From a checkpoint of a small image classifier.
Model: arch vit, num experts 8, width 128.
Training: soap at rate 0.0018, 7100 steps, batches of 128, held-out accuracy 100%.
Data: trained on seven-segment displays showing three digits, 195000 training examples, 4.7 epochs.
Rows from block 10 of a small image classifier, named by matrix and row number. Rows with one number belong to one neuron. Each number is 128 + 32 x the weight over its row's rms, rounded and kept within 0 to 255. All counts start at 0. Numbers have three digits each.
After each neuron's rows are labels from the 100 images, of 14976, where the neuron reaches its largest size: "top examples" is what is common among them. Only what is clearly more common there than usual is listed. The data: seven-segment displays showing three digits.
# gate: MLP gate (model.blocks.10.mlp.gate.weight, 336x128), inputs 0-127
# fc1: MLP up (model.blocks.10.mlp.fc1.weight, 336x128), inputs 0-127
# fc2: MLP down (model.blocks.10.mlp.fc2.weight, 128x336, transposed), outputs 0-127

gate.195:186120151143153151115127143098142102077151111073150120167155080181194100132093109118120111082155168160139157127190162101106163177155136088188072151131121164111129128150121194131099152143125145080147177121156107158133120124118165116111101128088121136135128150160150128140134119111200190127080119042072095114163115107118127111167136102129054141046125128134118146098045106177128095113154
fc1.195:153146139164164141116166118154135105109090121126177196174188092134084133119088182077107119114120157056144098160085177161117139141132120154182104148166150174090174133176152087111118085136118085098139184113092095172098180146112184099113202154104081129161150123146148059188184137132113137145140108098152163129131132170068120182125108106162125135132123120088124165125116096122136065127156
fc2.195:116085129174120150175110090117098105079134076106125126072106219120124100146101124118136125166077138157084109103190142196058132096120102151121117152166154130142061105163059166125140112200159133107175138097126100137134126130125122085088109074134157139105078155102093099125112159133132109072144140132150172053113134077171057096078137123116094140124101112127156150123106160104102143167084
top examples: dark on pale; third digit: 2; third digit: 7

gate.69:138141166129092112207100143144113123097094150137085109149115142168068103125136114172164156153092117119094121098135125220141052139104122147110109145116195176058147140118167104196112102145126094126130138091175165080126171106125116126107134159086086121111064144104157171094135114126113151134122099105171132134051169143147150178161132173043126136079129094118069126133076165119114122126101
fc1.69:168112102126145118155145145130053145079104123186151118152156117140138106123145128143167183137132118194108168077156107245130104114166158118092115120100178155110106085133161080195136090179107107096102131113144141165106143087144107176122149185156134112156068154111172184104122080126131128132080125132151163138143137107150113173139117156086113104101122124179133190136115049094092119170084
fc2.69:098079180163040116096169185099104115174180133116167129201082119139074102137138150187081135127170140086143126183104098147153108195187119110112088114128139144147121131179147186116141183154158110158123099192126164072177133152098142145072172128118115153163149130130154127099106129139105111165117165115080117117165144089113137141176118155092135152102140162102093151083098080153150154150145
top examples: the digit 2; third digit: 2; third digit: 3

gate.241:149059142206154128138155155146156107115086128173112056061218124149118122129093128127134125090076133057117107153087095111114164179086140192093097122151123152076121160102138142104096144092192131179109094182130123085160105118185127115095123148120114114140113192112145081134079118103107167162139142118166147177128136146134138076113068166109130086102118101095113117137122105088164117167154
fc1.241:148096103081127068084112103173093139156133097160200113121119129127109141070167128101118133103154124160122101133114151162139123122113139142147070127089067128138121168155156051169092097176130088104119176143042110103168122097100203134125160099165104124152115116141104194101169131152144171135099152082107120105161176166177150211085149094169143108129123159146085160115136100142106151149188
fc2.241:108128150137151117055148138117141128080037092119153123175114114177115107121134166129144146139078119113108098076085128166048127106220114193064150166145111133165154099102170157077116110141144160050119081113079150155093126115203088136125103108125143142085123127152121116117087093102186082118074084141128150120079151126120131103134150093189127120146117113127066148107124108121148150124136
top examples: the digit 5; third digit: 5; the digit 9; third digit: 9

gate.303:124113129120118100148104119164111150137135092154122117147125143094080089128122092128142131126116085133173138107136118119178122110117067153097117124148098126072112108097111105111138107200064110109177116125114126152149132090086103136065130136199189183078093164181170166239097105092173148185106105142136137189187070117135104112100173115160118192120061146132116122104165139107129082141143
fc1.303:132098112108111160140142152185153162111121116152149106206138109149099094073113076184162137112102081099156096066169088137156136131160141170139148151127114090179097176108086083142116105120133132114147173154145107185123126156104142096102108115123164180117139113217101094188129097120114198101080081159140133151098126120099073123133177096081140200119115166160120097106136133148097147203102
fc2.303:097146156073092149131136169115141187128181170059112062123110159160188196139124088129155096121138141107100094155146106156169099148099160083107112141145167161137178166043127200137098150155091118075127121144128161110145128139162113063114111159107113162069115129081172122113135066101132119136126105129136126102139147133166215038109131141151125125174101092139144135132153098163099116132133
top examples: the digit 6; third digit: 6; third digit: 5

gate.43:154156151120122094074109169131161136147116131122098158123114065149112153130052098164101105139174155120132096121099088161151130136072153144084142178103126140091106102095101147013174070108122120123134074126159171111086128130121163142162088088076133114141142138130087121134116083130085089106141176130133112124135091202115129135095105117167185166149108101082138062124071150106158148055170
fc1.43:102150157146085090143167130086183152168135172156116138117146095120070106180111119097126101105118132095159127150114173127077139136128187141098136081190078164109114164194149065189096124184177105068086152099123104104128145107118065127141151149118163105152104108180133142119153145162149109162151122072164095117090158168073088088129138091115136117136159085150127115093133156096092071197098
fc2.43:090092119074145134131168127082154172115138128163134087196115136105161090098103084175113169051097186126119138113062106130125069155112128121122094070122112086138079116156169207172126116108102112130142110086140156134123083117142105095158133177142106185127121111119199184113110088143113099154166075157143096095103095078052127131123156115121114113166110128137116135149120135078133141048158
top examples: third digit: 9; third digit: 2

gate.185:113099134126133127138190104066113138141099170116123161137100094128090149141120148083072109099126142167071091121106112147098147174116111133120075154131157123122186139133126185121079197134091089176108181147167154134211093088071126096054115157125157097161092140144101149119137102162123118124133157191101155148135139160172145104119144096184147157153077157150142180066209162107142115154150
fc1.185:115097076114159143100132129165180168125164154130072089151181117120057110161168125106177092164133143124167163125143092152157124109140155074135124122121152153159064147131149149122158142115168128105177128107179095168109103116151067119114103096131164083166099107149161062067117145050150162137131146134066155131122203113085139090141139152137097105079114154164120174115156129065089091190142
fc2.185:195144098141108154126105145108182173156143174140080142185113145217112099103191125156184110137164159117180108167091098154135150126082105068180100128169074124217102130150144123122167142105123082117142170097103101154123117134159065121102090118128156104181143087081131069089133160114143081123087151137124153148106133050108132137128163153156086137117126116138113132123097111183091135130159
top examples: the digit 4; third digit: 4; third digit: 1

gate.173:055146181147164151184112151119169084146103052117107130113083147171121170062105143191098153145144088166112088164134129103161112148150144095151123177161125103099117097108143122139170130092167128144194112095158107119114171146151161123122130149143158127111123176045149120125062107162141129157117146139096128167171079133096172129101212209120101098104131149107136108077161159134123148086149
fc1.173:158167147115103097149151105104183168094139149124077170151138115116174135135130153132130128161156207079106088152071119139118120176154114143142136151184143120166123155121157116098105059150104076163078166131064134103127107087103156097165168127155165162130120074137080136117185112142114122112094152171119181144102150049147145165094136114140078178070100158136167050137165102160092101091114
fc2.173:137077190223102133115116108125106170086125115185095158169099136178087114204117086078119086096178129080164166152150139141147168114141160123112118139138155141151098122121067148146155132064104101134077088096073144125142135098074109143082157127100107145177106096100147130090117107206131134064103157097112113108115117105100155144150132157135143138163154095151099178143076173147093150087111
top examples: the digit 0; third digit: 0

gate.45:138139147122085104130127148205171108135157103201176147166037118097110086123139132107157166113111147092145151130144114092161145137111098149071177160162110127068143095110122100125194061124142078138132107179102123112142207160138131103119098174092129132119131114127128192128111172186129180133134163117165097150091096116147125132105092137135155068142086086093124119099083084118104148097050
fc1.45:182074129191083117168171181147130178121117113135150128104101160112143180112127138134095111162098111126154107185100108099095148098062092146134120071140102109110126162120107098138086210116117124158204132064075101111119122097111130189114088168144178188096130102132099143160141101158134150148126124128119151098109116162073099113149166109126107165176144145151127141069176157174149075191164
fc2.45:152122106161096143177069078141143120107114125180157092107127153094136131176138083115105100104089140134168108139103167139114146103132163107162142114114130117063151107112145158165095134148145121126124115193064119116154064137103190125196077101106146221112097074123190148099095125100080120124111064125071132129110094155165151108102135070116148112157136130190112155080114185156141153198126
top examples: third digit: 9; red glow

gate.199:107152138164108143119130145113086133126135151110152163055118147075174170134172099121132124129107157097136146085090156089135167123118107118165156133140156100209083124172179159148104074133109111125128144143122129076179085167150151142154085087045122137135107153174088172170094110151168044091126179123074130165150147086113109124149082108123170137148200109141174041151139123120145118150122
fc1.199:121079137144081113135103138100143105145164136163120136096092114163121104085167098112124091111133151131131122118084210133116162102133133132113135175073098143177140107232145177142157136130091139109157087116127192118154065089176115169159105062118098124112169057117091162132116116153130117083167158103067206177121119108179140102131123098117143097109140123123171120141149081158153117178055
fc2.199:057134096099181165100066148115132165136095179080163119120142104192188103149134160161160094130150114164132115097156143115077117165115181175146168109127179173140142122114162105131155129111109107110095146108106100116096070109087086089111060080099142118062109169151108144160099072098122043082127093118146136159150108122152167086121113122109065114095124141138129135158113161163139075180120
top examples: dark on pale; the digit 5; third digit: 5; third digit: 6

gate.306:185077110178085106131137092178184117138153072176119193086139125088121159188091156128170105170106079118140106152105084138147124194070147157095115127060112121118053083138151139095135122121126136120093088175119172136165143124087160138150120138161155110125139086130102082131137131146043122165160110130093094127132125126120105081103053125154089082130145127145128131108168104161112174062123
fc1.306:112104137150103163126075125164055162155140158112183105093162154098121145132148163123094116070135089129162101114108142142117079174150161112104104147081132111177086154104164078144117123134122135103078188164090119159077079145150183062125152188116102042145153147163161161165141160136123137150105133174085166149124154118115186186091114092090141102142148088096132137120055144148149105097172
fc2.306:155101116148150142046136109070115076126190174123157140143086123099101099145139204138157109144158154146131175104159155136131184121179118171134148177147105084139160090073208119124176150164145160163137102117147169155146108100138132140098171146139159152162130096114122144089118211118120109143112124170140132158148104135125107112078171170065143128196091221162174121149119119114140105116155
top examples: the digit 4; dark on pale; third digit: 4; third digit: 3

gate.106:168120120129186087128122098174075132090064171128142146115131168136137120148117069136164141145077174134112113115169143157175173172140121130108133178131111107122098151134110140200087210131114139119067123127103177096139101092142129158086153130093108144154139136128162140151105175185165195186110133093119125132157158141143173146154110165128118037154142129145123111069151127046109107156198
fc1.106:091112139205117129145151142205170163094095181145114118132126174130092135136196138114182109109126094094065092095126146066166150155105072149111158175171122087117192131130139141119093151155115122106138207090105171098145165102143133134065117097155111144141114116072108131125112142160130090161157133191116092155145151113162175124072103160132121120096131108152130174115102154098135125065208
fc2.106:083211119121116093183123101108125085136119078110067117142184126159133127089159083137133134134156165144119134074087182170094168095130069126104177108106132159124156109103125087097157122157103095081103083077103171111089126161157089144158172056197138146134138138113088088177151097141191094162117155140181100122162136150146103198145111118133126125172111127108106130201129138120119114077120
top examples: dark on pale; third digit: 6; third digit: 8

gate.260:130142082126105127056125168087127167106061113150111093073144062173099096129091106134059143147091119104081090148136145105169129079178170153143141152106097157117168147075092089159142122147112106157107106120136115133134121128125123149112175123145110202110140148089134169192168063148179146128156097119147109176090132100191110103109191141194093090139116159154124114123153093164137153187094
fc1.260:175091106101080128058094083106114102152126082150087136081112066124131164132077157171147107119125135118077149166178074129115141154178138099122122188180139152124142091157074125101131167126159145100131136125102166135111140186166120169120086137147119182097108125155160113168158095180144093136138091171153130174108162174169106171104094098129168119100171153139152079099119122144161188135037
fc2.260:101173163143121117091127130152107145155120059098149199097118114118148141153095124104130161142102128090095155122107167130142130117111106057124185147069122046128122151085146133064114092171145079100191072077065093103172079135123102111121072151074129130151095125107090166127118128112130085144103110177091095072122103148110094139154114105127149142118139118128135038131172079138104108072164
top examples: third digit: 1; third digit: 4

gate.83:088170106140115115108095121125126173069113138066146097181104189122138070144154168163119119139119149153128189130165112187123112111149130058163100162117089197169120080081156123142141099185055204119167151142168080071150154129099131170093110121159153103098135094122148121176134116113119150140148144147116070088076158135146153131115139119113196142103134110115125145181090090114185157095146
fc1.83:112116127145118190102106144133119204131121186086106056191081160124147082099190147096168098145114148159155130098213140173133092155153131105144082119106072110133173156129195107116102104083131165093137186125113142101086143144126182127095116139146162069116079100158151168184159167146130150100181134123110104139117116088108103113135113109111173083119107132135100125158155168062178145135116
fc2.83:105166082114099150101098142137131157124097135079139131110171150084126201155090112124141120179138107064128092102101123105178109133182172105133118111122137145146103193190131104196061162118048121143155104060145087140098157142135070139122092195143125142085138146131134133109108126115133138105155123161132059198099080099107087108182110052087101151155092147118160148133110124121133145165108
top examples: third digit: 1; third digit: 7

gate.189:114182143125222088079131105181133102043077074075154165083113140145109116117116097158127166134119182131109174155188136041143174107112182105104124087131092143119113130090117135145173147118151155158151155131160163116150113101122129085131117124151148178203097154173105088088142125158140162150216144115112158137079184125103127140125186111120129130144100129099100131127100137116131085148127
fc1.189:131082103131182095131212138059101142138110117130064123112160137186084157096171136141097175065153077119172142151181111103148165169147141187093162104183153128135153184186090133144114153142083139120099097176172141145097141115133141152117085079096098157114139123154147128099156131103163094140137135104138111111096185155074155107157202054133095133147130100136103158141092121139094129169111
fc2.189:136125152161155138163098104147155139183067141092132106108142069131116192142116154090144117100122122181175085097174123124136070112127087157131103118153119110131158121215134156170120176092173137136140135140114143163125099134156198081188096111168149092122140143158107094126153179121123084072163212182093082148099114083121065100091144155100099125126125159125095134152147192087117169137091
top examples: third digit: 9

gate.282:136169083110159107116094129104155099156133105110207113121133143165133137151160078100149158107164089061112069151132071125080149122141142160105091121132078109129132090065136125098146134182151101172116132123167076158068100182167077077158079152155148172063134061135163162138118119178094081167133147105062141115169130148164121134080070150135119168123100131120143159148146127081122106095133
fc1.282:093112163101145158167125167133120150148137172095099138097108106120188154127114164155152153136149135177154111081120128188160116147128091091120164120124155087185118224129113130095143155129140158120138137140105177086174102074072152135180149065112134087131074198110076146123105114104101120123151075097152135049075104131113136178131206112103114095115168077124126129132104138200166136158130
fc2.282:134128118143118138074079094113106103153120174109140081141167142160157174121103086089112108138087125125138128067168134142173156130093098163148137077103148152097123138122136152092184082072128145146135117082130067114112073168143107172190150127157111116121181088181129104072200149150144164157163120108096138188128181108077113084097072142084085203164080119136153165173136144115123163119130
top examples: third digit: 1; third digit: 7

gate.18:104131155127117100148102089155091128142130149059103102137135104161087179121127150155134144127136090147104073097055179092134134144100167136118172149134152103126140093123137074120046157090148089126128105090121120146084156110196075072118125087106087114170191145135150157135140154154120141127130126134112107153080160140128099088155137175141110109135077177199070172151102153091111120068223
fc1.18:139108127109168128154126112114123058064125123091070114090105097147112112098111128129179096173109094159059069136134148126132132196147092134113124086140141061146059148136077105105120187095115078122075064170157140162124126097121133094145151131115097111208145152153174094146120109122118091080167065139040089084162147121130104109145119127139142123117134138126171132136092099147153166108191
fc2.18:078112087153122091146085164108169094096153101065110160194136128093091115077193145124080124151130147120139136135127110133144086076154110162144174111159129174091122203130157124058128125144180110081170099100142105116137111175110130134163167127061169089093152180073119077140105126040103086119118106103128141139122160152160102105156105171135112098119109190115142126166175166136168104106137
top examples: the digit 6; third digit: 6

gate.335:136151071125121137108122169129172166137161128157161153192126093179133183124115144061115122146106172114151101132230083134082120130124068096089119094115153143141151146144169130132109140119123059119146116158096160138116122092122075123191141148123126173110108137178136068125099115088078112117078121099136173129145055133087159097149067081173138097053157130096134162131154158154081096119108
fc1.335:146130106102132162143111208123138136119169095159159139196106104152183132113110143100138116109162091185116095146189115068116097156117069121137109079169063134129119168128181104174151072142114090077162096190134176157090139050112108141106129143112117137128135157153124136166120129130120157193081107165119193166116119121105138066113055103163169084114141101151167113095181115129116109132132
fc2.335:136124183128172147126124127097107176101147132065159120134102110096129186118150183143135092129187121136120144170144134113159137152112110103202035132188138104137097157111139112100120149125110087116068131137079084059147086086124126086109102153135084089177056130097110186129171157124079128137172114180147134076153128107103099135146176155178144102162089115162089122177153158119067114119127
top examples: dark on pale; third digit: 8

gate.192:117100132077142112186192160197101127078126207106167171110113148132128135180138145146110124172161103153131143145071101119146104135085146088133189113153090161106132121136122157177109170148101144125113196123094183124109168141115123097130137105092104110148168082079074110075145185141210137104099137144121156117149151154145063098159152113162120072132109157124154045115139169113167131109142
fc1.192:172134129141098116145145107144124127093115082073140102151080121146157134134161132158134127113107126162141108116138157068102128053120210113114120153126156144158125112125131087141070077068082149106140165144198137169156138142145137162125039114151098126120131139108095119158157111086189118235149130037142146102154085105146142124102118131207123092105075087148109139111114153157132112160177
fc2.192:137133153181172154136142138117109118131145112127146155132136162135197106147063154119121179070128084155155114111116118163111131136113075189086103167119142148137148102139119132150180187141101035156158095141112113114036163164094136129161115142112124142128154163129123155154128164149150111128112111062109095069060120111084130117167169125093087165222137117124095194148183150128114129088082
top examples: the digit 4; third digit: 4; green glow

gate.8:174136139108083094175137092086166119175127081152127175081100114168140153085171136116167103122135171143143100150149121117165158078099120146191146133079084161129116126082176110128129161113078118139100061118180137107114178158092120111129097140138133145084148177092128079170158091134219135166162186136095173150125185149147105128099103097082186171160161155149119140144119147175145092144175
fc1.8:069071162123110106079142173177095132122102180173091109163119128091106096154110121143120199118146123092106086104107084159118159180146170148096177132151095130131108150187109124058119135098079123112133182085106116135120083122136134135117126103133132096196112125149096171051170131111091116189115117178177146123061088105051096077109151128168138144120151145131122126147133106067154145092106
fc2.8:135145227104119117098194123168118137161121037104114081070129108136119125112135153131163159063152129165098111084119151181111112115149138136141145129121101138175096137116131128153163072132130171097137088145122100101148045118153095130148081145131060159102132122120126095076115104153108105162063085089108142150077114163123133097132119120122143160170119131083105138194059161129120074064161
top examples: the digit 2; third digit: 2

gate.111:130108175136127065132071097081077083105190074133088110113101108101149153087112133127163091174115139198137185145070095145140140153112152142057151131099121119141095125139115108098043121103086163136153159186139107161179143178136097169060092109083115136137157104161147125140146117086110137083104200176134087132113122089084133124135111079149139088139133138188140103145092138151106108158105
fc1.111:165114192104132157163144105071092100153207121144129157108100099116155143083216121150143112174137179122088135104183102113154130084123081082106120094097120163185103098081174078116086092154104131149135130171117110107120170104141137106120119100096141126172127132104134107162078082066091130126105130155184172140069117108107109158103159140133123087072138191081091194142137136101118174132145
fc2.111:145126152139205120105150121100134092096174149151099086173112111190200145117138121148117135117149140114117068172094129183134109146163146145106180084169131166124185133155136143110136077130165106135153120180079128148146125195156138080155140138128163183082147173128113086078141095093190079138145102122082185086129181131130090081143115146101124158093056162170178142106132140166099130147164
top examples: the digit 6; third digit: 6; third digit: 0

gate.229:089191097117093162128100133129142180145134129101109074148158122125169151177132125145124164114163153145117166079126112171163104160047120137085153155152163153064163079093113172207070170076081147077135124198112139130138062073124172104120144101114164151111103170132116189119155130126100144139137141186084156115150141098095136103098127101074100101147127166118104143083154151127105131120182
fc1.229:142120149119073065183125105158125140091107171121118081147090064117152125156166146132139166146116094136082120060087130153150095141143167064125111109159149160142111135135150138112097118062122135158097093125157139086115074139060143095174084139126127154140088174124093173059181183121080175130131122160131201095149106101110076094139079113054094118122149127146146111147199115157143126144146
fc2.229:223141103049155197140135135088128109139125131131148122124189084146088078133088206161105133073108117133144156152153088169095173102108123151127162141082150123128110074103077084143087099117089099107134157129090137125121180164163076081097147103171165126095159102111112106146136105109124140183137153178115121126140131092119115171105160122126164130146103130122086111092097083068086119125047
top examples: the digit 4; third digit: 4

gate.76:179138144159147073149162147095195140166132178141085136143138132133126157157109095138105140092182096111098098150130174151155146157150064135091128102152096145081127106164141146179144159140098132105106198129108140112055113125119140113124056105167101149123220089118073158199093122172081108157142173085121088070138176123086135129080119108128161116163075150137131156129097112171140161088135
fc1.76:167136123112073097125179130149131095112120079154108123174117120102157151121143108058151107174073131103179155128096140101099153185103178120133125149091146069140116108104054152140115066114103145088201078163142148102138130094145121131099125112107111113145155130107036133057171165155143136105138123104123101177107092130175070139139135159149116149064133049082196144134170119128106120141119
fc2.76:138121095174047145199135103178153188107075112141092125201199165158128078128135113078121120151138161079098093161115163100112133159102157166086097126098153107164145151138141108177177089142067167107160148087138175163141148107123155116117117164122156154145087099143190108188124122176084124146127098151109111142126101078102139185051086141140119149147126130143142134152100115069114140096123
top examples: third digit: 9; third digit: 5; third digit: 4

gate.308:162151181147109139050183140137096151121123181050101128079157145162156168129115145149118140171096092141085169167115121124166104187081125062171144166129133087090116177144031107146114132138148115093148067084117176147136108150128104077177110112100144101120155186088147145142180090123134094091112156128110112098119173127092114104102138105145103141142166181170145155123058125116142117097146
fc1.308:083091094139103131132105128089076147162169079171139167152093119146112116105136093130114127135128041065121138071146130154091142091167157155123128102134100183171157092108203116108152142096150122101162130192127049198144120119144138135137123133133152170145099066166107111107085109162168129164088187095171147123082149094110121183100115147163134096082128104056129101085159129169133101118105
fc2.308:093191144155102087124138078079117103094084157121149158169120083098142139134113115141109142059121093185197155139164142162125132097103111097120102200075106108164139081137161095126135146073130163165126188102099148119151041077136123118168148098085077106159132110122155150135150163097135146083114166160095104114107176142176102177111099060109086109097089179152119131127118091096163119146109
top examples: the digit 5; third digit: 5; third digit: 9

gate.54:170161153134112165027154153079168106130047113161117107170143160131114095122123133134180135211150136149114106155106125159149126100091168087118108092079156108097136090144183140118127151151187121093188167051170116142069111110115071137174138127073089137117125116139174145090115171093136119146094132144115166085153176150170155158137130119132166132127119110180175082143128091093110096128137
fc1.54:082149162196131109137138111138062193123136150166124141168124164115103117146116204110157123148171134172089181187148102148177129152081149152174184174146167109119175145167080184117155116190121092132145086125077138142074103103163082089117157126151110144145080110112144152133105121158169127098093143121162165150115113181085116124123128119178123110120178143158189102088191118086144174131138
fc2.54:121128055085169127111107148091181044137149133084124117111182112113147120123107130151146136175110069038111122166153101111118145128142112133108100099102119086128172136123112104171153145077188118103123160167124147150092113137120093121095093135123203110105117127198187114130133154153131122170125135144158149059079147136027127112181137157129172136125100130062170174138088129123167119163127
top examples: third digit: 1

gate.55:143132104191139100166111192146061122085127105161142092174134142111073068195158128174087123122108087147127223134125153160159158156137142073189126135164124121153119080132089105112141057152147140145155150132154137119088157042159127124110167104102185163129138120175119129159106133156109080098157123149113186096094096192123125079127150149121089148163118114078116171145138144158153144145127
fc1.55:175121144170162167076093169147144177083139093143088127127110202085123133119124131158173062104094111112128117095097093090179114201150139123189125134139188109087161054174100120130101130116147177117092150142123120167114132116136190170089157091166162131167129202101097103169073137126121100186185131127169162165141153091147161133142118130111141157155173139108140150093116117154086101115156
fc2.55:134159112135115131091132153140136171141128099097163177151165098114105099092152140111111158120152170125021120140116104201153086083119139063173129147080182148119137088126134138079143092108090144135162116129154176143137095086123106127107109099173089123050146107191118173136164121089138089103167078162130111052153144109154105113099166138128074157168108201146159110083158122170099149163130
top examples: third digit: 9

gate.75:099168150113075137111108116116140107068187176134145061059140118164110107140098140116167165124152098117163105107072129154145125119125093152183158054113129168120178116097170073178177094130133143116182127103108130102098137081147146088082123091145187161159087163138150127121120084072077172199135111184154084115181144144129097129174142103133111155105086106089106087136134136124124141082158
fc1.75:143116112143116119151071083159199137132157145099099115160117159104106094144120104122151100122070125098147102184111110160105129127086197173175154133077144139127207104080137129148166121130154142128130133111158170167033107080160146118122075172143104151160070154135161132141144181081086185157174108102146158091160100139175075134154158107151132151149141157118064118072155154110075136146111
fc2.75:133107103128095113087109166147159088119166092072238072098102158132166107127182122162138130130137077143134133099174163147145186114106193131100162163128143136177126084146145136172151130083126066081144147163187122064119153167148084103100118157137098152094124159155105129128091158090079119112110100088126154141154137138152129046157114063126155166126111089111113076107168139117088149163119
top examples: the digit 6; third digit: 6; third digit: 8

gate.118:139153161149138182130140065083130067164120101079153124115186107147085113172135135125097138156157112106137132190170099168128076116124131094148145091104115176164096136112127101160113131142158128172118156136129105161102153103133177144130118118088157119148021131101183190162175198129120132136097117088094160105129062067100094141173142133192131125167121172118107123180166166113089157156096
fc1.118:137133182110171132123132159174072132153176118100168159078117156174135093122133132101141121107135098147147162106148175113135048159184152103159109083106114092193148140137055142105079092076136170144087176101131152116100175130125151101138093150153158136139152149100113083164155154070127140091086128146164137154031173084138197081097079138175089122149112145120164150120130101119137157110156
fc2.118:116146161120143152213151114142160145097119125199072168113092096170174088132142181094140085121073079071132143153123122081095095060065054151180090142154121134143098166114139125166174128122093103079115139077074123121122049159155102113175162105081137146142155132095166117106104137121167102143081111070090141119136153098110103119150112166156133125113150118113183109093135115148113149150143
top examples: the digit 6; white glow; third digit: 6; third digit: 8

gate.46:100108065127097146121177146101183120107103140105137089086081112126131070085172165141160134095147159103104178106156134084154163157136081184191157140144108123127139172127081138128187158167129153146177128120159179147163146052110128134095119075105168136101122114196145168093135099085113166124181118086177134120097127087109139104163162092130088162163067128132122155164077163181119167148126
fc1.46:151097099126064125194087131170144123136103132129103071134140142093204138150153130101180139142154130116090143084111074130087150110162083171184120144115111124069147129141164141121168147180105115101193107105133183120171186119087139120118157074125121083168150138148111164163162157135126151062107156146170069191106133153147132128149136125127099141061116154080067100118103135164070142163183
fc2.46:078109131145156132095169122135132135181193086109136089110133123149168144189170121144120087125064072092200123115120120148124183099132160132164102128116166184179119106094084161138142138136085115145109172097132144098075102108167076095156137183153095146141168121183145161138059099157093106097134077123125168134098141142109113105116079128131186153182127122082107120169126075062177149162144
top examples: the digit 6; third digit: 6

gate.163:151129194130127147129142122140154124143149153133142153158117089081113124127128161199065188102095120101088184133118130157110129182152093098133088075158162138098057109036100142109126053138102115145095068137153120111086091152174179105090182107065121166163119112170152178145121117141134168123147081119130083152147120094108189149117083137114155103129183123105085075127095138160114155145137
fc1.163:164127116129131191119132155090117085108128138133152164158165116131066213132120158198120146137143072078077154140077098125083148140150127103142154104115113133137131159066098127111195114166159113119161146144113128106091156200114163086146100097094100143117063084174147176190090161115133083160111157109093113147139120105148128157139132116156161132101118191141139067190080148184152162111086
fc2.163:078129086132077093169117137113137148094092085123180141166122130149149145115144086108133180169125162116110113143106090082146141095154103144132110145171224106145139114117080112091112163076178078195141156161114121121103152062095103084107131150072114169118176202123113177107127123066123165151132122114084154122107032116134060131117157134139176127150147098128158145113162126125143126086176
top examples: third digit: 9; third digit: 8

gate.167:147131169131153163106130121114089086129115119116189048103150197107133097126171102183092138115103119152104125115111128098146078168097131059148188126145121161060125137151099166141114081129128171076113159098103137105101118152120081095138141130085117156165088090101088157128115172128128090132068102087145194127146143128123137083157127077181074172205143114092132113090173108144054122102141
fc1.167:121134070135154083163155117138146083154146140148059121149142098182139193178087112077139178118131082063113100108119139113112119111133112132140122117153106079121073155105107133131123146110143152151144101136142109133135088082134193142159142161128116128168129126148073153161171107185149092180147080127155053174116103124145160107109135116099219143092128078206134141149098154139193063127081
fc2.167:149093076190146109063103123110137106071147196174190108132103121115114152146121086121077138103138151145136164161123094132104132119172159152173123160121161150135200164153174126080116066155151117135138124116168116153125154170157150149141123128117148150105139132158057167108114171105156108148126120172165130130139120096150073120143128063074070110097156130174171071157197089176159107069159
top examples: dark on pale; the digit 4; third digit: 4

gate.302:098101118123132114104180180130121210127124093132094121102067124075134081166147159093167114134098179095140159149063174089042131155168121190107170113194068109141152112155120134178103162126120099132142138108142142144108075101071091165124103109099103092176130123126148152118076106073079161138106127039154127111164108098162149139111118096104178141139116148136153105143139078128155105156115
fc1.302:128117193105083103093132092085196069099150108103133115154124145161177128082119160081154109119128144140124178119180086156195088106099125077167105131129127171091161093119137157094098114139144078134157085152063136091143145136194147118102168115114204137098083142100137116115150176133154147108134152213123115126116148156156134159061132208172146118081133097115107120172137131113169129103092
fc2.302:168129155139134143110130094125142152162213099148140239138108171115109207116104099165092180121126146101116096126126132183169129114165131112059136135091167159112081111164163163090115182147131139160140137092171186123142169157115115110136150195157158184159141103135103140184097161125123126111114077083105115157149125089118123069108133151169093147150121137157096165120141092108177121175070
top examples: the digit 5; third digit: 5; dark on pale

gate.72:170099137152125142154130155110144084166090128135138143168107206132104136185117171133146094187156094134105115139139108181103091155074183180102140125078141114108126145121079119132057054092099119127188096158205187154114102150139149138163075165109126121160045115116144134114130127130201078154097104099108137069153072098146121128115113198131134130109146127154159145163167165130121142124132
fc1.72:125098105130107110144169130117119095170165132085081125146133124133092169121142087170112161166111166127167117135115154100168115148127159116104160149108118158054144061116136172136102084118161147165132169138136167112115147133157125084142169088100135066057051153074148155161099140121141183082122123107133094098136071138116084090093105097134076091080117165187097117091142213130183108190132
fc2.72:120102118128088108150129097116128120177110119137102139156146165148124143111112120168117145090141173125102135080133198065084087138093135138128157157160201152168104132102146112065142157116205218151160098128105148181099157142127155205139123124150172095121138092115142085142176142104154129138121136174125171213148151186189116123074100093120089087124130165134078163129090160165141165146107
top examples: the digit 0; third digit: 0